{
  "horizontal_flip": false,
  "arch": "perceiver",
  "norm_position": "pre",
  "bias": "none",
  "qk_norm": false,
  "parallel_block": false,
  "inner_norm": true,
  "num_experts": 8,
  "shared_expert": true,
  "learning_rate": 0.0019,
  "beta2": 0.95,
  "warmup_steps": 1500
}
Rows from block 7 of a small image classifier, named by matrix and row number. Rows with one number within an expert belong to one neuron, the router's apart. Each number is 500 + 50 x the weight over its row's rms, rounded and kept within 0 to 999. All counts start at 0. Numbers have three digits each.
Before each expert's rows are labels from the 100 images, of 14976, where the router gives the expert most weight on average: "top examples" is what is common among them. Only what is clearly more common there than usual is listed. The data: rendered roads seen from a driver's seat, with toy cars, trees and houses. In brackets: how many of the 100.
# router: router (model.blocks.7.mlp.router.weight, 8x192), inputs 0-191
# up: expert up (model.blocks.7.mlp.up, 8x192x192), inputs 0-191
# down: expert down (model.blocks.7.mlp.down, 8x192x192, transposed), outputs 0-191

# expert 2
top examples: dusk (100); truck (83)
router.2:499386520479504452466507498533485467545551476487522539457556611479477477451484434535530549510568577474569462545450467470558478460498489468559546514525590588392417547531528537400497433520541471567505504424487458440479405568476472624556391518540485417460607508591413538467423443525438570498453477493466553564534573485467448477487503486479512438478490499488516544516466435480475417509483451486549450475597424545525542483494583466555469490560505540519526484508480429305484537584484544536633525561513482546535500531488481520416531536509512470540454468519407530547473508501459560532
up.0:541479549510465547500471566475520496476513481541473445465488465453443541551461500514548492508491508496483475480488538522415518462521554392477451541478517441498538425433571474447516491528430499488478489637456489446596530453503467549573463559513501566549587554498536436543445506489480478503431393541438525493409529594511473516438559506571496520487518473589476436510601637479475598524500401496584438467438589502491576499528514557583538482486528493478449441546517449586477570494461470475547488388404511481493554449372645492472576481487542473486534446482583551471514528551516534622
down.0:486463522493509535458568446530462509511519472527441401566443553394520440530297503522453481507470545525478467549450503558532493497482473512552546446533543529408433476516512440495473542460541452410546401477525464477515438495568456543493451542464453516497555470596464562432497459416476566481514567485421578521536533472518494488545462483408506524527503444471521535531485498446486493513491500538496387418482475488479512435479567447536438484558530509479518290599531542446483514534584351452540571507493477541557468515472448463471520557471545475489493452470409531453509623508538523565
up.1:506512510607534563443609468564465503512554539496466420536523490463503456445477425496378513457542400477492467450536532501521570494529538572529529403523423488622602491477496428486515490469514485459478493538436476575518465597573524476491450415507524557531396480513447462420487516529541476490509564541530489519492421396484529447508450521414564529589507583529478411567498477536585474534511488542531517530530518593456526541586592443407368480509542427478530477516548513514585442503504432483423519411562471532491503498588485450506481521423547481575466490551494498458508545455523450390
down.1:535477499460548432403526474526490491576424574443417450455472505470497551497373491609455517497446554482562511504524439527444537434569525531477476447424508493507457437515553428463581669519477489521503455593536467483564514494525552532480509485538557479527603521459495575465486531447523547493469551501450488500526514482529547415510459510442429443451534493459510523511518586452420537478428442423547476482475506584568439471525514475519559504491468589506586356579501467416478550447456451510496516498443374556550470502455542450425527456502476555564578496570500511406474572560464462586
up.2:587482510524527496569577539404608412513534520543562477444587470584561480542509514409557453496540446437535471559528420466556497476529512466520550548598415446517553475480488546437479472510494443428559519568425527478467433466535478467515481536511475546597546537477549483406432506536414510571500478567527411511439482503571437559412483503558508449535491531485510569528514544491493559496475395537491416489489562583586548523416568569505517486550513510528440506480488571575558589492423467583499420614482520530510501464436570422608542505561534461475550489512548595528485538489529475528
down.2:401535476451497471431441487560472589425436472574475439560486473452484442446426508437429498430441520568453457454486534607495513517523484510524433426405447539463480499435459405492490547435459524592436486488584476499514525422554563500506509458508531512468475472507544516577571499454558475468500513453405560393583495433483519457562526516387540604532457455537523500479468510425550475548509586503497611439424467483393481435515363445517458529453458603544568426486512551531459509528605463425507584479473502479570485524567505538470474485521558529510468567542485471478433504492514490510
up.3:557561525558520530495519489520473461537485397521450440557410536546542512515443415490440564467559435489492514504505537396479495454428496490457436501631466476562521585474538473568493548394562540429492447445520427556439459469556463476425526391448462530464461484522441585514469515513581459467423521554459495522537446474458458565481626435524456568518461540441488452522444427555486512518581573475465508485507452437461513494500537463421466475481545464487540478530460509506555527563464457512440439508586528521449520574590442561589509577422548597511610504474449445494431535449443502397
down.3:506482481492477485450502504578514524552607427439483422458497518451567543461263485560399491508539533444447458523436403554517537414552495511484486451429542553484459519533574457477508470518527495479578479514559488491486450554444501531513482561535558499523463469496452633408536491498530517479527553448522533467471529487539551397450494460411482465458576497528558547515516516463531509467485524513562509526501499498484448465528597474513515514499408484468577357573404467526436511510536371461518497475488338514515459441504511498493510469510507506552468509467499479414491647526459469528
up.4:479556516532560525476535497554494492449501480479486469538494555474566540483490435503525533423546515470454535504549501419517555486516521494478495464562445516630507580492532407524435477451524573393508436480506438591492446417545501490408457385497494535518430504469488521437459557458520538368516504484451530511524385428451420560518552493467481479543512634481543453484429417538459488579514554531499512467557493509511599499547472450398373496434480530543574464504485533480507571545507478466505534479553513526482533527549522612437503613473547486419515483608440468505440486445403512372
down.4:537496513492496490422500528496471508600584435465491447472424474435599487487315468514423512583550564474539534490501436542479632376510524520513579549499496534479431454517504551514481515517513472506543518439438522499545481590466519547471511501468548496430525458516490540474477498516492508509420563470506502515480527479495524466538443415410510518526550369500426562519468512564521507478420483524496463539536499536526426463497553415541509504473457459471623356594417492492536479452503346523514469452506386522493462509482492479544489480457485566582487475436455529450547638540458496564
up.5:505506592447468477436554450452409618544477507549442462543497581445528484483528449440446534466524483498514485537494576426519446483428486512459447439510475559573502554489466403537423518415508598441568454439457391563493484430552488493462487461516455507522453516508514581478552475471538487457393558432362489507588488479357428515502573461413498533456423568463531505446443437524534467526572574501528550473547447465532455491525513451457435415559561520547572482539476527471477520561498494480477592490578470527504461550557489538477530597445485606439552473538477473489436438469508448453
down.5:558483516534515501438585569555528436462552506461568441502531520533504520421336500535491476492457536500428405594532532523582505549541591505514560446442545457511503458509550515497561476497476429549534449542499484519527414487465484520539503498506529498517506478494432453424516456541434487494527562480526531464457536467529557482489455518511532551512561412514547544564417448453553564568441445545584421564473507532406571473529558455521439543515468560512540289492512516447477531530511339482496562472506503516517454395445523520463521551472508484529484535561504533393514646546456553522
up.6:435496545470578533507567413459472481458499465557392494523440478533567507474461459478489455512447494530564552515565527461510577526405452533505442507576524555517496443477460418476487555449480494473538486557562458488482528517613455453383446558554520498517413431506542559489591581416547531481458583517364485428564574492403497523554553469492599465459434459453533456494604586582484487507498575503427490361446537500486508502513474498513422463594495483515598438553527552518600478516543495566423554494538484523548476547543445548523512540494455494482578516437408467555482496526514490511
down.6:540512461505469523487587490484462472547509549427614528503573467486496666553384500540465457566481487462418495526478572497528513481537498549493539412397501492473443514521554532519541402516493472484621403528483510535447451530511517565526464479433412539471514531597378382444486438540413470432508450513484582482457512469496555534481474505531451571525568392489482527589467443447554491512434430493540485534494512473494462499477549575557572471420505490425502422489488519429430540518507354500540530475436430471530479480445551503483465528470513470455426513498556522403469589506480459528
up.7:440523523471529415543553430465498595493480454522445474473408492518509506482460541478453460465410611552554535460518444446509505554461386542509422447498539592561478486502411414468473570379528500463583499474496420523448506394554515485420494546516558525508461450467537504538612501416558514488482484473455458434580542405379483515498513433493531512411398423444491541446527523572457430485525611494450490380406484469513435515492472535509477505527483515478535478502483574484501455578503475547419512513577503439544494547572449556474437525514455539479585525447433440529478525551552473500
down.7:564515497515453520489568503522492425593501485385601479524562526465491599543373519507483425521492498507363491507456567553481536482519554518503535462487552510439492548496538488455508432534500418512554417488477544521516438454443429602556429490470469477528496455559366414463454487471434424438505515493561546467420539488556559553499529482456512535527507452527548455564496465473557494568453451479619441565462478522436547475488597517490503527456474485463472357454513474401446536496527389415534504500444518518487457451491521483498476543466500478427489489459593508392439642486496522503
up.8:502481465489567534495509507530438513469560480465524470543527540470446489541495438537415475517456501571510549595459534535515561467523512613517595474474549522539564505481516598470606449583471370595551549527489561595478465579516439548590486447578589486567473445560488392530454473562445455459560556504496511455412485445538579510543477557413609524535550493500396466441489479445475454535395474549433491478500451527387506461474569496497541521480462456466528492558439500474480502451585490539529526461534464515475463489521472498507513481486510373523427567422532404625509529524541505470
down.8:442502528507352525404485542487439592515389494513497590573578528477471478565559461509574514489548451463463539495430476487394403420528490487442436467561580528467515531590542487438442536417484551409514476463563500485499519542439498573538536498488472390465555570502471471546484541494557453524432407510486529442559555601512507527485547467530456558486451451454531434497501470553526539467572507446523536431559451472471517497454511562476527432421477487428561560451582475442566466554471581411558486485485521523456414492548511513526511461560452524444527405466578449382446492514441487509
up.9:507483603416507518540522487441466478525443490550448478541447537514487510556484460437471538483478586521555524546531559393469490438395462465454455464520532539533419489459443450470418499389483551397546471509457435449464456471537506485401458557443454541474525528418540568525469530461543574518392417476439459433548565452360425548522537433519486449501442393485529581452576558531479496535618543512459429367488519492532524459473537495557482450538572493449499504535507504496494491564529500494442513468524487507543507550486535517479439575462435566434576410420423500531447488554510566547
down.9:546556529481549593476538498526542483526546464463510440507539482429514592472312524492465438471512482469497495543481508580484529480585490465523543477441550505492468505489565520474470474482482517416527507507538449460526442477461539535517421503501517513463515473597456532463468482488478494440511546520467578439417524489600536526444465525488543541500549461532528501578538494452512557485425475467527488532539539529482521471524549512486468516443427557507502302593438484476497563495515331416550498487448415519537445467496536444477466420444489491535465509544509484359566688480398556564
up.10:510396548537488544474595541457553398570524501508569520408583493551560584459516549456475505520534455448487410601574478519462505502444473481544542563562445489515467457506461575571602511508516451464488450507440529504491410475486462464566456463479434506579499520465550495381473396571510492574489452556565482489476459474613423493439468483554460505573502545560546550612456490568506555471508407519548400532481520607582512503465554516483455498554549503564376492472519595553539580499472484595479436483548519457558460497490497455571562468565505499474553501481566510445521508482550488473
down.10:452544468461473452460499548582451564485491530576477458579451520460435394491433496455453482484527607591382509456474559528506474495501450472511506433386513547523532524485465462498422495473484489566487463450551516511493498424581547455487509482472517580465469511580516502500536510433542526389517572473430574456505456505477532539584434495357498627556440446514557457452489499441564505649527595556503569545497486485404533419488437463507529508423426600475599444474482550537452480519590459396475538495543502573546521542529462567479491493482524507479484502533537501509446523443485580483

# expert 4
top examples: truck (90)
router.4:534412486488455469462558493487499439483573530448507509511516619492587496588496519535500596534553531511471510548384505507561525489603475441455528406538582526475498521515560463441512513571555397508523416430482552433471419554446498595453427550501483424490562530509396558482473445444436541470468577444536499562529539480436572580519492455420490539484464520521460509487440454568486467586432461543500474470604419479498464503462476512569463483463505557411560517571487389370432504546654517521580508525538469458532497439454490479450548473498529499494540436575489515519498510546466492517
up.0:479463492453499400436581489435453553441493491557464493440551471420507546516529529447381459580473567539467527488545447496507520548475412549471518424492530535587491447527418520510551556497524513475557500527466368538485466517475516369495472525437519536530500448507580495498548466456485535482481463484459494388573524456499483431516410482405464453463463454491469628585582545577531382459527444431475563472391556544581415514583472454518524465541575522478467491567521597546489483543455463516361533535536467447557410505510509508521435463503444551518553554520507503477439482559516498519
down.0:444518502519530579476541519545559476493537469492536489495582480466460482539448416501543408433417509572466511443522552561467626516554520497531487563511568518518551480495451475564506453464513528557424527536580578499507488395444534515483469482535537463487551453472519494538438523475506498472538531532536580393494520596589474558465493484473452560527599519471481455541536516512507539566416474554570490533513472479389532608534493570483542548440415530557445414470443535516534489394490519550490523352501655510575500516521617424515504509531411486451449529480572527481559459520381537535
up.1:503471455559536583401565565553455421497621498462621501457552537462474490434517487537466475539470572486392470499539506524531573506533480482544547489518566480507462500501542629508491485521428535595526531547426483555578452541467532483573465457529543468551444462414481379441455367532504485490530490553568479452515508491581559436482485506444455440557540444575560503541495529425513499493369352546554473488470499528557520510560521477519414488462470452548480485547535507449409521513469486534482571407464527507438473503525572415500487475571432398511426479499474464476584486548526480497
down.1:456532536509461580536489557445498534467432462590457523543425474568469579618534426432482476460533377450547572448442516435439399541459516442440376559513467482478557492528522417432422512431500563429483551488542517462453606494431513519430483515481392450497523569435537478532483543545569385512433434577535507496474513540487443517477605531541513517457446515500504460490484513576486553427591567397462508489483510498541451509461442503501495465496487442475405549492487485483656477487458482451496509510497523442557479576456443546514477566424534490487492449498448550518443544477485435562
up.2:432608427564545484557461488540580497488453516466552496517466510549459502503462467500531458484480513511522516467556427550443562504534501577555420535452492512634485535444486473577545530507596585499516501474532497634428535465513594436505537393523526509499405416482482463476483522481572554536552428572404455453535408477540520517425505530511452453390524500416532513469430442510448543486419523479491546481492502537521467568657428475398532530431479548539502471544539539488534505487482489555423540441553494461492457553585493462519508451597526475474451572470542421455565552511534476387
down.2:506440494534505478490517518461462457418555543471483478526457468555483423469371459514506481462431427541509490582473591469573468517389458465485469437556537532435535501522458443377487592491515451548522490499554578460482426537520468567520435570554519463508554395448582451474482490452561569477476637536462577508507572429470493463530426469530542686527429530476485452409520587444461435473518535571443443502496467527417520497396554453514402500517450542505567436473525496502521513509578464525548531570453492593530441517486517514544540551504503450467536472528532509570481526502426526539
up.3:467496510517503493541604412559482501483493511537480523565453431476511447449476460481430436479483551507493511530615452507525565557463433654489505475558487512625454464482414466489495556460554566485548460523480426601476453478529541337466497427507526595473447415443550468478532500421549556436537537487429483439555486461474531462476451513439481447422464534411489534461529503455469505484493549504518537458407558577541456528577483428421457463555496518562572460586450604566510553518446459545364532423565479524490473541551431530445454490516510508466550554476452449497458484520519549471
down.3:530517511559539494494571601514562497471562557482543490435568493526478453557367502497512474523499486534435481467478547554552597497566540452519516529453563537487595450537564571506534495503470522606478463522512601435487466489420541565447496490582508475524508520583462468514407573552516560480536509475545577420493522566536513543522474492542442613543495569572504442500506511559559505503444456553570492614539498523434480614454501561519492590411481551501488400466437462506473516456568522577559505419476670495469474485456553455591475508529392471457432463488537527514508470454420524513
up.4:478519498459521489565588511463446526484371505555442523506491462516504512532509510424449407557443563513545562578512527500572504625400404503520438488499489509562446494515406414550520532476468536410595499517524487565482503438516473392526512481471564580462443441495548393530587450485524485485515485528473409437555499425387473503485425465410499454449469470384508588521560468577508443516538475411518570502459526529511422427540536398501494477550526471530538450546486611501500441528451417481409552556590400535535487482523481549509478470538460534504486508505508478505433471525528448448
down.4:504465548503505546415519559492577435516595501481516442435571516424461382495381494513531477468447482588433414431513572590576598446531482438463547507429587497483573478474530514530560521472529567572438484571508582476538472446488513512520499497514517456530515490482417570470445485515487537503533528516579546445431488562479558480544451556449467598553465504594555468453509504541560488597380478580580433506522523504478569573483513565508530504444518588528409427463506470496408529438573418558464503413511609457477502497433541449533569504491478520445493488574537538445523524511473510517
up.5:452559427432514374477518449526469651443436521470463482469515564583515527510487523530479538512502503540478583417473529472526475562456523516485485398489531539476469525506538402553475497568505509445450510491524464538545526470476495466481460519482550453460466508489481461584565512441524562455515525440422484464573530448388477508526492439411441417438421571451489489470470460554583433490543528488527641515504482529560382485597443409509449547488515564531546458614441482457406470521426462427540497520533427507515548421569479562520437478465535612547498517547497515417514544530546432427
down.5:500504561434467529479582583434484459482644542505500502527482519469472495496435470442494554558552494479457503517450603483537484444493501457503563460551492524496509538511472554532474510461526454542489402413460455522445336505480478511442455524460442427480474504529484479444469555513494541438473527478569602522518415532544452525595523505494487633577433528502550515506491465493553558625459527630508414515584413515446568557436546495493484478549513477485551468509441484466413505587636502442498552493510615480475515518469449533513510567424534453422489427539471562531477491489461618456
up.6:457499550464440490502613530448529514494504480527503509453400479491531592456509503436384541544539626507442578487490520467510488490488516536492545426573462495565445538466462480553495549446517615521611499456436425522433436537506483427393426482437439553448453525489502514490496460470519574469452445488492477545610425563402426476520495526460449450509380454497534541499509464533577484526524509470492534535501478498577493514495482398461466481599574530511501537707567567520416513593464538515435575500564555535497495483541456519486443524506506559464479430516434470460449466461500493488
down.6:534454504439546543517504490525555458513552492576479608534627435453454536568503505403467412464423457547511527518531572520602606560526481466439510458470553530511531410550511488496507545431524497513532426532557555486484416445474513478416492496551502500541509435547547578506548566451506530527567494453485556361442519497569496503525447525447468598451509495498458454566489469519387512514443489506475459462414527482396460577513478559548582531492465586512437491493479482467530433430501502625488500437550603495524479545482478421478423511424488471407579537469491525405466468544438591489
up.7:514541526610519491544460468587521491521524576536512507554445475523498447513492431498576531412594462413496558464531491458518440414526555523495476518508363456547523562472472464511516472530548559485494500473555525564411506443544526473441509427500401505436484562428480492456418608432540567470510502510425505577474369507526529541501503614452579498494490538477520438462468414531457528552444610506427545465551457473467511510541454430405566545417369537481552476480516496467491536507533511508544477497571564507411456516579478571561497528522574447509583471553514503540520522391434510427
down.7:607447511551518460459654520482484433431553625455561520474532456549477476510484510503469513563462503499438534577459554431590498509498539433489566438521602450435505469536492531383433563537547387504450425454456547458517379471455448500430471618454486511506600493498501568445460490441442460454470576510476524549571541444483507501512501477454448575522542524477581463507491532490534486526524477540489452519510548547543510522406590549543370509533498557485486456508475484475463576547491476458548532557468512435549442478430490517535496566489453475563487468531454604418406437571494539534
up.8:557510533473538426516448528431537524513488555589536490409511411404554514442449566440449499630474562420482527503558450584449558478465490452476492518543467440444475393442513556516448555512420562438565508550412477452578511534409490399440505556471526589516575538484584491485467505423434508467451442515507414460477550458483458476401508478465420452479456485493556568471572612550569487480464476502486457545447584535577488505513479488580537491556482514539467486545530559628463494509513447558470538589430527440527504453450554511540481538544530552506525467543509563451466540529499484612
down.8:525525451618560534482540532530604515467559530501564424485477521623499453459322474498491458418503425503441449501541504473527561538463465577581511494543503537494503519529483524465503485445527512502484565506528528501498494561504529511501477416564534510536461406519525447445486484584505531551587516591553479483486453453475503487546417526556482527572494604462494468548435479451538540515444499594562506555539482509451494600550481494492419556522435509542517340488486550502507495476494354618510461441516603598483441527496483448619483478575564462491449546516521509541555558448464500442
up.9:486462458534407405538373471480549539561463510536525487504473540455512555527471491522547555486552555446410549502487485467450467363514504489518479494522404510592515540510476483523433497452555589499554479455499491549464521460412460453479546447434493489379413536529485552446498537495490610561427395417424535520547389614478458450500598437493445459472513529414569502523464488498556503517506548497441569520528478486553480528462519434395552531449492527509545477642453534479446457534455453499432539493576495512459463449595442524481445536464558535523527424486411461447462484436490526442
down.9:511416545531458598410599535494539441432458533536500545497550465570536591555498434437438450479481516487509546521426543437590487602518448490390482498472515500519541473569554491501508460458494493552486438457533539506459370471581472491442491508398484471458515471542498557406513631468470459482495562563552532476492501463542523606553453479451472615537459431474481522506511526536519537576542503518510416424451382582380483530441548520497516479528504595416491490485526524495530517433542464540526494473521579504537471571521524428572449484416501494392559554496486583446507469448426480526
up.10:440511407534534444481482521517634539440492456449606504450479495516506450425506540551460520514501558494436484519531469561549501554594570517669544524439446522556414523494473657534552483499575499480564522518483541596479480510539542487569438413527568496566391452453443459456507361558528448543540458545517468532522400478542502480463477494533452461521584530515486569519451421475495475510454468547511529525543476549527441529592502533425443534493503507569449512479525493493483530534468518552457515428590464469458542502526504401482479465571534496543430508550402418489565527495524461387
down.10:512479598440413470479499463442435526486500573497446532582576537535436582547514510471533549427523453578536501542469568444506453427406452427391386438508469532474562514599455380431460526491548464474478458474497515471476506430419468500450538490462445439487501502506540478519453564401518541473439498539473512538453493509478481480535488521480518597510413415463528493473504505485522566509591547475473503438537401529470529485458524500498568397501549554399490453519561558449534524545547502404498506481488561517520438549490431550457529609432577496419547448505560497374397459479436562512

# expert 1
top examples: snowy verge (60); vehicles: zero (37)
router.1:502407547478509533513493510524508467585455559457488510493364591524462477470520503589514593559504482500524508532420461500517480493538509467460583485545599546406447501544520519440553482567554394576458470394414557459473518518529489621505489498406529410449556567405443497469464445495486544486500516472526482549526561463387567465485471421549507583543524562546470568504460460523447457584470470500424529414557375413502541522388530518510491488424492545467499517500507434407411536464476514501631469587496453498500500483491512512445567455500535527515585454472466543495471540527460542509
up.0:491529597436510483464495513416437503493488538525544484473545543497544455400473549497467432604499449538517447510551423529440490540418415538522504505494497507648485530434495510450427580472553472537472454491407452502487508508570516447554554468437505514574470434442476475472500454483548442542494497509504514469500442460565468414470495471519407522548450420526542641552506532511477476468542473507566465502451476575597503440518484536484535416630523487584475463492617560502564533586621496473379521509552446437525458453527537476441553517558563534411540552514553472503471546554606462454
down.0:466490456506535445599473514519527456513456529456480514529466547553411590559438428531488594436447518520490540494456519451496497456505530497524468498465567486510574525529578459534509413512465498420611523453592596483540534447505490608498481488476518495484459463481426565473422568536518594576533473443470544522557489468490510558517505540453539494436514495420418422432480497469489458503467549558391504441580496471454477455464537506549485599466461445381596358458388497509516467524444420589584472476461563585430520579546496464465462517545464422500586456432494541516467520535434542509
up.1:428513565594514622556483509481505521502407492543466527618523505518438533540451474485533485420513372495536462470563557555394559456565532464428410513561543521530581522482528485478482476521457500536453534446585537490579577501517547455473563477548518524510478565571498455581473532532562497493495495552594552474351486614595473587513503562572522561520475514557494474516546489515566564551512548451506472478534497449395589557553474528509572424415489539454520492491524523546644518484502473393498512424500532535506559521527463501421550474486502473431424545498551467549490483495435503468
down.1:517437477389498391528550535556518499537536515455547522483419447554519467448532558557552474528430604519488476473430480499603527570483485475535509454540511560495445514512448454515493547464534486439553415507442490458509490508489554519583437592457600502521569459443506509505550398404447595537490558482449563555519507375421548433527445402524450529494459510513517565498515463455468550460487495486466556441353512558560508423472525541520514479488544421486576539522516544458526550532531531468562565606483394555470470456463512552439582526510456498424531486418385489508517506561577549459
up.2:514434491502515468479518505349438497454520511535540482472613525494543485415500561483520408641488506523518513587548445550493508564431466558542494486507480532550397476494461533448483595507513410575559533454450462458448459541517464525566443541452503517564478462528462428493510358532460449543525487529524402510509441439511446362468496479504439488539488476473533605565531490504505453459599397472527465489436491567620533438427500515506491458593498430578458496528535529479525499475539478460467428623570455490494456465558480446539502494611525493472471520477500454482542503496620468470
down.2:485555529542524495502483503562537431460490411480484419420452530480446547567450433436496492428516502481542497486523504444505499467567521515457479444498543411509569445481555440551573519490511515467462496524607603529504608456562528500543536496561502466512488518512556548458485562509496518423551499541365559512448542472515481619565524520507526529467482468501514414442439578566402498463478467510416581470527564459403440379497476479502626547429461500542685427447518496502449479467452444441520450449488538413479460531511553544569431472489475501484561511513564470404545501516410472487
up.3:418554487511456587543420451524423521544392427519498487588599554476416555528515433484539527402540423534584501432480534564389535512522504450462345512509459512529519533467499485491468442499473551493490469465596522515515628510479571491496606485459499499525454483574463463557506518534572486472465454525517557471422496590563493530550598517647506557510546486575482479493460457536450509470555469460498515471545462476463601472565395524506550426437507441482526489524456481464647450572490476436478476428517530560490553474487511550481548530454491462461462484459498449486474540479394461471
down.3:499441525401509409472561464565474532561526550449466470460362560487501546457473503552458537569460573525501458530475506491536511461500451478527536409470514584489445501510517514490421491536520454547547452472452526435525507521581448509506522542452572470472509509476458486469550519372472608532471541424498497484540506398417487429598471368442520507487366503475481555462488495494522413519531504519435505415428483505498428422437595439558499517455533536482605445617523492474406472542546474451530589564561418507509488524478491524416482531536475509534539430477394517467454549545599526447
up.4:425426625510495602514516503402440484518482482558580450573464509560374576550536538499578498586518465586389436542580558519410543483490484508542485489509534503496509437512475516530509430490479456552521468523527468509521460467477495470517587481432513582594507455441515439510451517475461519466538497541517556486533514500534450529552484473492551529546457386555563578506552498477508526574513457479562425439488504556589535508490464545508586424499591552445420513470575540489523560531653463473495554487526499467468494417492522491383534593483482528392491477446522513487454506501527652506
down.4:567537465547545519505469488619498515473532471557450544503491424524415528489519402496486488441478572493496547465456480464514460457515476528461448397473523526472481485508541580520526505519474503475405560429459504506500502411565530516555508544515517591481520478497615571459477544650515432507437475528363461461436580494501524500578495506631561505494516605494531522495501486400440588420509491457507562460503463498437538433565560480586493526448437510424562493460427538522503430402392388438538437467545494511448452524497464554525475389511447456522443502484465549501536448566534508576
up.5:494384550499393514517530599492482542564427425508483469550505480480418507561478599467471514581471476540500459505468575550422464544482467451464560491503505549511496492421454515515498556520493461495639464534461459440528555525446480467549555595410482532535559562508539466581513456551488455612467443404510502487510503508495439433469507483504535541543456418631530469509597589538598509520577501589531522507472525555508562475473540503530447477475613494420436456434577494519471525525576489442489483535458544545525500476511496483439514561412512529397413458408569476455469506544554539605
down.5:586488535546519500453457483533490501400493464531475496560521491471393519524460466516541462349448474465515495449562580419461431531523480489373459433446564479430590570475520448435557529450549495552428584471553555491423564448539452535570476504577537539510583466546492450506499460525514411413469465536433534503427560522492513516598481525535527528465492481377405485531501529479405527487544443524433541407458487478412451390471456552494566450565443466466466424445517589547522470453463449392559528437473454526553442513473478596475454533503493452470547508508469484497507539472526487547
up.6:610467497496489470491551541459462432589545540489524484430506436510429479552491546556517495560488438484444432571499503560514608517516497450494543530545565459454504407490503567420499525533472533536510473660442518429581470510493465459544501508459546562589571503440521561485455468520428540514508507580532546455453512477598555506461467446424465537553533527546493510609568605491569584481521407580565469557506630534526538495480546479553421447488535472437508483546495510522460624490509481477529479513400479523539533474435649481552556449498469527509468497546513542438537504535471527622
down.6:487505565572503551626528519435464444445469439566503492508565524593470612559485509437524457478487449620499540478441525484445462564490467519420455511480534517433617550528511499493508512453422460465481483481609493459502528459437555531463506535527478520508575592559619405526562566537569455419505513455509468525422580532514448568469520582543571532469529446415528530459502504470513534501514477397519456444518526501477475470471525539588594385455589451475466473451509550487523494495488414497542483487492511463513398522490487544536411570511406435373482470498556501543463453486512502604
up.7:397582482533479542490472526529530547522440476536530490561541562508494533479485502451503479484529423503538510408540508561395483520505487578562424555494418501606514564499430529549535468433589549538541514465494505592452540501528609420562534360497516533563385518534537422503531455608612422553454425560561502518442454594573465489448574536617476471503546483492504521517462451533530535477550510489564533533529473461475517546590440519443514429482531460508415504462543569481563477541475521487399524460581510509458485490594465448485517500521514519508450535534510397552496525440524413414
down.7:477462543470447439531533531471464547456503535469470461494396556499445556516420453491441542559502489559467559464455593437553437496450491469468557353460481543478493513489507449534435455515517473457570403449498538488453491457507498506458492538435516555445544527513491510467511529408471581447476532435433559545595492459395466527567462412452486531461384493423526476433482483532478480556536560497471501459473467509502386426493550544493500509438524518433608421525401496498451441568548417420521571527536465507457474515503448583436499553515530466419578435391420513419412566545503583510
up.8:404497465481489554491486509515466538488438444524499457594587535526426569497498472492589518412522413553540475393574532531443508450552491516567395522500498529570468561461469473512517509489579504524508581420508539548495526587493555467606583440516593502525413471512440492548495494619625468535570467554597504534379445551584486496518541531570539494557514476464416518499438416496518590507537520517511492496528417526468556532575449480468534403477536460475466485480554533457636486440504506452453476520591482585462518516537466467405561455507508489522455525531564459521511521515492437413
down.8:491477536381499462475575498540440531540485477479479495551405510425545511495459528504460495522458548510485455487440512525535518543399501483529502363551562544433390462487517470511457521507471454485559380512521489462521490487570491540517520540462545493496490560473495495499560473457461505443463591454423529470567561392422519433566526323445528556531438465536527494509526450546474448428480566497527556434418490482484458401459567492506410547534560463494583458528495500474456519542468485405550631584504449527542449470488507594438548627443452577446489454468429492447462525561512510554
up.9:551418493456555581482566539470501464547507486501587485574502510565456520485449555489538457462442409527488431539502539520577484555486603449539499477548578477475474399490568502466556538510431457574457428575533575444586455528437451534518516602472476489620559507480495451495494496575411448522524523497555535472420538435552573501554495493529503560622489490553482520561552549508543540516505437615529455521470559582462558582400530415516412493508503473477457489444544457476508603461520511521560495523442567621544587416414589468518528548453507486451525500505526563518505514527455532558
down.9:528479544502478457469468552518520529487505476486579463471454470436460541551404496485444498513519569497426490498469538405504429460439482465420549447444476474418523530526476506520446564494525428585569472458518490487464524425557517501498547511412532470488564581567504563504516538461465488475435500545522494529556568495457502510643528461486484558430460387469499475461485523488527454603530556474439498485477484409496437356459454601473618430519559526443524403531493508474440450583559395376579491514510468394478488483473458584454473554471516547486590408502520513466437553440523602521
up.10:509576505507579537607481548460632496465434507559575492552504453560511465521452464426526560370557445424505438515562573483480488515527501467457431539561466456535493480465469454500393447421462561392535461461509508496525533484585459412408523467505469587555489557524502499537451509537492484496459413532452481517453495514458449586412540489605435465500498571475595503417511499454587572552526546569584432510553475480459566522501499443478423430533457517592572480501435549545504618525377443499478528470505550570483540514456519516492538512512513502414482451499442541529441468449455500516
down.10:546440523568522491570587416485560474486532570467497525470488411639511527465416526518562459503376463550519538551503449546630458576528460499528467442479530551452494491585473466475518570533522411414483499546527600447489469439490462509493437542506490498526511442447524483442542470489459537537569610484466423520477512371485528479468409419523504455461454556483487535472533526441413517489509500465424478450425486545558469440418553534524516517529435501501608455489494498481587551451530464482523571610503405572530467485452497560473539473547517445477539553547403601523457587549525446498